A small image classifier, trained from scratch: 5.99M parameters, width 384.
Rows from block 3 of a small image classifier, named by matrix and row number. Rows with one number belong to one neuron. Each number is 50 + 12 x the weight over its row's rms, rounded and kept within 0 to 99. All counts start at 0. After the name is the row's rms in percent of the matrix's.
Before each neuron's rows are labels from the 100 images, of 14848, where the neuron reaches its largest size: "top examples" is what is common among them. Only what is clearly more common there than usual is listed. The data: made-up waving flags. In brackets: how many of the 100.
# gate: MLP gate (model.blocks.3.mlp.gate.weight, 768x384), inputs 351-383
# fc1: MLP up (model.blocks.3.mlp.fc1.weight, 768x384), inputs 351-383
# fc2: MLP down (model.blocks.3.mlp.fc2.weight, 384x768, transposed), outputs 351-383

top examples: rhombus (52); ring (45)
gate.744 096:40 54 65 53 46 62 61 51 71 36 54 68 57 41 56 67 49 49 65 18 40 27 54 48 52 50 65 48 52 44 68 37 48
fc1.744 094:47 49 31 43 22 55 54 53 49 50 33 52 53 44 54 30 55 41 41 36 40 29 29 53 51 31 37 67 43 57 39 49 38
fc2.744 085:36 48 42 57 39 50 44 33 53 51 73 55 72 56 67 56 39 47 32 50 24 46 35 57 66 46 29 51 69 30 26 49 40

top examples: circle (89)
gate.299 094:60 46 51 42 34 52 46 50 22 44 86 52 43 59 51 67 50 38 48 28 42 64 54 65 37 36 47 46 39 54 51 31 63
fc1.299 098:46 59 80 51 24 43 49 42 43 72 45 39 56 46 54 49 60 58 60 42 32 57 66 32 45 60 55 52 27 40 43 53 52
fc2.299 104:54 47 17 38 57 66 50 35 64 58 41 49 46 46 48 47 39 51 54 34 53 43 80 46 47 64 66 50 39 59 62 42 66

top examples: rhombus (65)
gate.397 090:46 61 51 42 28 46 46 53 70 52 41 45 59 56 40 63 53 31 53 63 64 39 45 60 22 47 55 55 44 67 50 62 36
fc1.397 097:63 57 26 40 43 30 49 48 64 54 26 47 46 50 48 30 47 41 68 59 60 62 35 45 58 63 45 80 87 57 55 43 45
fc2.397 097:36 42 55 44 43 58 49 54 49 61 16 54 42 50 47 45 72 56 44 24 64 63 50 50 60 36 52 85 68 54 61 18 26

top examples: ring (52); gear (48)
gate.606 096:50 69 64 49 67 83 57 35 48 50 29 49 37 21 55 49 48 50 41 42 45 38 38 69 48 46 55 50 35 51 43 40 56
fc1.606 102:58 57 32 42 73 34 43 42 75 53 31 47 46 39 45 48 50 61 80 45 40 65 56 41 39 49 40 59 53 57 34 43 48
fc2.606 109:33 49 52 37 57 64 54 48 56 44 40 57 54 18 56 72 51 50 51 41 62 44 23 47 75 60 37 74 42 72 58 38 43

top examples: crescent (99)
gate.60 104:49 45 48 40 61 47 58 44 50 49 80 41 36 35 63 27 43 57 34 56 47 40 59 53 50 76 45 57 54 37 57 71 53
fc1.60 100:47 37 42 55 55 38 57 29 46 41 43 33 38 43 49 40 38 62 50 63 38 60 58 49 57 50 60 55 57 55 75 43 51
fc2.60 106:53 69 80 48 32 49 45 55 54 43 00 46 55 38 67 55 68 65 74 29 36 62 66 56 47 47 46 49 62 54 44 55 52

top examples: black (49); ring (32); gear (25)
gate.58 101:69 48 67 56 57 34 48 64 44 49 50 65 54 59 60 55 53 33 59 52 44 44 42 46 53 59 27 36 32 70 37 59 28
fc1.58 102:51 36 31 60 40 64 73 65 59 49 54 45 45 34 23 36 56 48 66 44 53 65 44 57 37 23 53 44 48 50 65 50 52
fc2.58 099:54 52 40 54 30 46 45 64 39 50 26 46 46 62 51 61 45 55 49 57 56 53 49 38 58 45 52 44 60 67 54 64 39

top examples: crescent (49); ring (25)
gate.507 095:59 58 58 46 38 62 62 53 56 43 34 68 34 37 65 47 57 36 32 70 81 49 43 49 38 30 44 71 48 54 46 56 47
fc1.507 095:56 41 50 33 46 54 62 37 54 44 68 34 52 50 46 46 41 51 67 48 36 46 41 44 54 56 53 31 62 52 42 56 52
fc2.507 097:43 57 56 53 52 41 48 57 65 57 21 58 50 38 50 54 45 48 69 48 57 51 60 59 58 47 28 62 41 63 51 87 47

top examples: rhombus (44)
gate.111 098:77 53 61 43 40 42 55 39 60 55 34 51 40 53 46 49 50 45 18 52 49 53 57 29 41 63 56 54 20 17 58 52 47
fc1.111 091:43 58 48 74 19 48 50 58 55 42 45 46 42 50 71 47 45 69 49 50 61 69 48 54 45 39 61 64 55 52 64 26 42
fc2.111 093:44 56 37 37 63 30 46 70 58 46 51 56 54 50 39 59 42 49 49 54 32 52 44 41 51 73 38 51 44 51 42 65 56

top examples: crescent (64)
gate.395 098:52 56 51 83 58 57 69 50 44 57 69 56 66 41 34 48 51 49 68 62 35 39 56 56 33 50 65 52 51 45 55 27 65
fc1.395 099:57 66 42 48 51 48 53 42 50 48 45 53 67 48 46 44 34 31 57 41 66 65 63 41 56 20 47 41 45 61 52 56 59
fc2.395 100:58 54 41 42 47 56 40 32 39 52 26 58 47 54 44 35 65 57 52 65 44 67 38 50 54 22 48 36 39 43 51 57 34

top examples: crescent (48); corner square (41); rhombus (38)
gate.232 099:59 69 51 56 45 56 64 50 53 58 42 44 60 57 34 65 57 44 57 64 42 55 47 43 19 42 56 74 61 63 49 41 55
fc1.232 099:53 51 54 54 65 43 44 41 63 65 67 65 60 54 62 55 56 32 33 34 51 56 46 68 51 70 67 32 31 29 40 42 51
fc2.232 108:41 69 53 78 48 45 49 23 47 40 67 46 53 48 37 39 53 62 64 52 55 48 31 46 43 46 44 53 54 66 46 43 62

top examples: ring (71); gear (27)
gate.217 092:49 78 47 58 57 41 42 45 38 44 33 72 54 76 58 67 74 43 62 51 39 59 43 56 43 60 41 44 45 64 51 47 55
fc1.217 083:37 63 31 56 36 31 19 30 56 64 47 49 49 72 59 54 54 40 52 57 51 46 53 39 55 55 38 28 37 77 36 74 48
fc2.217 089:39 55 46 71 66 32 30 47 47 47 30 43 41 51 49 31 61 43 58 51 46 49 19 56 63 46 33 48 46 40 40 46 18

top examples: circle (55); teal (54); ring (38)
gate.400 104:35 41 49 46 46 32 51 52 33 57 65 32 61 34 53 64 72 55 44 42 65 36 44 56 39 51 25 39 43 51 51 50 66
fc1.400 100:67 58 60 38 37 55 64 32 52 43 71 64 48 51 54 43 59 45 63 60 37 57 46 32 49 57 43 66 60 58 33 32 58
fc2.400 103:60 47 37 48 68 53 58 61 50 60 38 52 46 53 36 55 39 61 53 51 73 42 69 58 50 51 61 61 31 41 36 35 73

top examples: circle (73); blue (52)
gate.367 096:36 76 42 54 33 64 38 45 59 56 49 63 41 26 67 53 41 42 34 44 41 66 64 55 46 39 54 21 43 67 58 71 73
fc1.367 104:46 49 52 45 67 32 48 75 49 24 35 41 50 48 48 66 43 60 53 64 68 45 41 40 53 45 40 71 73 54 20 57 41
fc2.367 112:43 48 62 33 43 58 43 46 57 50 31 50 46 58 51 70 49 59 70 51 53 43 52 51 55 10 46 47 38 42 46 62 50

top examples: rhombus (32)
gate.504 104:39 44 47 49 39 44 31 69 44 42 60 55 52 33 44 46 41 54 64 38 51 47 45 40 63 38 59 64 37 70 32 66 56
fc1.504 107:59 53 47 62 64 52 76 77 38 57 54 49 30 60 62 54 61 48 36 69 46 37 56 55 71 52 81 40 45 49 45 36 54
fc2.504 097:42 63 42 43 68 53 27 52 42 45 60 51 55 36 51 62 42 38 65 70 43 62 36 58 53 56 66 64 41 64 53 68 55

top examples: rhombus (40); two vertical bands (35)
gate.485 102:38 39 52 34 48 28 41 38 49 45 35 62 40 59 38 58 63 53 65 48 61 42 59 35 51 54 64 49 82 60 45 66 34
fc1.485 098:37 48 51 54 59 44 55 49 69 60 39 61 61 41 45 60 23 54 42 30 60 56 46 49 44 56 32 46 58 53 36 37 61
fc2.485 097:45 36 63 44 67 52 38 44 47 33 49 52 47 54 44 64 45 48 54 60 63 51 43 56 33 66 56 61 52 30 66 50 35

top examples: rhombus (39)
gate.218 108:66 61 49 53 58 43 53 37 52 71 57 56 54 41 44 46 42 71 35 35 48 34 43 37 35 54 47 52 50 50 57 47 52
fc1.218 112:33 30 74 58 41 40 56 52 56 49 35 59 65 40 44 77 54 51 57 38 59 62 42 44 66 48 59 49 40 54 49 39 61
fc2.218 102:46 53 45 40 47 23 73 48 41 63 33 42 47 45 48 42 52 65 54 38 53 54 52 43 49 68 63 54 79 32 62 37 52

top examples: circle (30); saltire (28); ring (27)
gate.223 097:72 63 33 75 59 40 51 36 30 48 70 49 36 31 42 23 58 38 45 48 49 42 46 40 47 41 19 41 50 52 69 42 58
fc1.223 098:51 48 55 70 57 58 54 50 38 40 34 44 52 40 55 45 49 48 34 72 62 33 44 42 37 35 67 41 26 75 39 63 57
fc2.223 099:47 49 31 44 57 72 55 51 45 77 42 55 52 48 28 42 45 59 47 41 42 66 49 38 60 40 60 54 41 60 63 48 56

top examples: circle (74); purple (60)
gate.453 104:22 41 49 64 22 58 27 52 64 47 55 66 53 60 56 52 42 29 55 13 26 44 60 56 43 51 53 53 57 56 51 33 71
fc1.453 104:83 61 59 54 39 77 30 48 72 85 74 53 38 40 39 37 48 56 41 36 40 47 36 46 73 36 50 51 56 47 54 59 60
fc2.453 108:51 47 42 60 68 24 64 38 53 56 47 42 50 61 56 40 41 41 32 64 24 53 58 36 48 67 52 36 48 44 47 45 60

top examples: crescent (50); pink (49)
gate.311 100:57 35 37 49 26 23 66 49 58 57 50 40 64 70 45 34 56 29 40 59 69 34 40 63 68 68 41 57 61 45 59 36 54
fc1.311 099:46 37 20 48 44 59 70 69 65 53 31 52 45 58 42 37 42 68 34 86 54 57 54 68 88 43 35 63 60 55 66 67 44
fc2.311 086:43 55 48 56 55 62 58 38 53 63 36 43 66 52 42 42 45 56 60 25 19 52 39 58 38 50 43 63 35 49 39 39 46

top examples: crescent (33); rhombus (25)
gate.257 097:61 60 51 47 36 21 41 40 52 64 42 65 61 38 26 33 40 64 53 54 29 64 58 43 26 55 44 58 44 43 58 17 53
fc1.257 099:41 53 21 63 66 61 48 54 37 46 52 60 50 61 41 43 57 40 58 66 74 25 37 55 57 67 57 59 44 63 30 57 40
fc2.257 103:36 59 45 67 48 45 42 68 61 39 68 33 55 31 53 51 63 62 54 48 44 45 47 63 60 40 14 69 56 43 31 58 70

top examples: crescent (33); three vertical bands (31)
gate.596 093:58 43 42 44 18 57 35 39 25 59 47 41 54 35 34 39 53 45 40 64 47 33 42 31 39 53 51 40 63 45 50 47 48
fc1.596 096:35 62 45 35 46 62 44 52 55 71 49 37 38 45 70 58 68 50 57 54 58 59 61 39 68 44 35 66 39 37 55 63 48
fc2.596 095:56 47 41 56 63 51 58 60 45 41 69 54 80 57 78 39 45 35 46 54 72 43 47 61 54 44 44 50 54 58 46 65 45

top examples: rhombus (43); star (29)
gate.477 090:85 57 75 29 54 59 63 50 42 54 47 55 54 54 67 54 53 54 45 62 78 33 64 45 33 46 65 73 50 53 54 34 59
fc1.477 085:53 40 20 49 44 54 42 53 66 47 48 54 50 42 49 48 39 52 52 46 42 61 42 55 55 57 55 50 61 50 28 60 62
fc2.477 091:40 43 55 56 71 30 51 65 50 48 59 43 34 47 63 55 61 37 49 59 71 45 38 69 39 57 53 41 41 49 46 18 46

top examples: circle (71)
gate.447 092:45 56 48 33 60 53 47 40 57 37 51 70 62 48 43 54 51 37 53 40 56 44 72 42 28 47 41 67 41 70 63 51 37
fc1.447 100:54 72 37 43 53 63 54 49 36 42 42 50 39 47 61 55 36 43 53 46 48 39 53 61 33 43 34 52 33 37 59 33 81
fc2.447 105:60 44 57 35 54 31 52 48 41 48 35 64 51 39 53 46 54 72 42 54 57 55 41 45 35 60 33 41 56 40 45 70 66

top examples: blue (47); crescent (39)
gate.726 098:59 36 61 53 42 44 37 37 36 53 53 32 62 53 21 54 43 70 55 52 54 47 67 77 21 48 47 56 49 54 37 38 44
fc1.726 094:47 52 56 55 65 29 39 47 66 58 58 52 50 44 29 51 61 64 60 50 26 58 47 52 51 58 39 60 42 39 57 81 53
fc2.726 092:52 60 28 45 35 57 57 42 55 86 57 39 62 52 57 21 38 32 57 43 56 62 32 55 50 40 51 28 46 40 30 34 78

top examples: circle (44); gear (27)
gate.740 091:51 59 45 72 40 63 54 65 57 56 76 56 40 58 52 66 42 33 52 53 43 57 66 50 60 57 55 41 30 52 39 79 65
fc1.740 090:70 35 74 29 44 39 64 56 54 57 75 26 57 50 46 46 43 54 46 40 51 58 50 40 36 41 49 49 60 45 65 24 51
fc2.740 093:58 54 40 57 56 61 51 35 40 46 29 52 56 41 55 51 44 52 39 27 47 41 56 35 47 43 45 37 38 73 47 55 46

top examples: black (60); star (29)
gate.158 090:56 65 54 59 38 32 48 71 35 46 69 50 62 58 59 71 60 73 56 60 62 41 50 49 56 55 36 55 38 43 47 73 58
fc1.158 086:41 51 49 63 64 62 52 57 56 30 53 50 54 41 44 39 34 49 71 77 44 47 59 26 37 49 53 67 70 61 45 42 50
fc2.158 085:51 42 37 61 56 42 48 47 34 32 59 50 45 62 55 55 59 44 60 34 66 33 62 41 55 50 56 41 45 81 58 71 42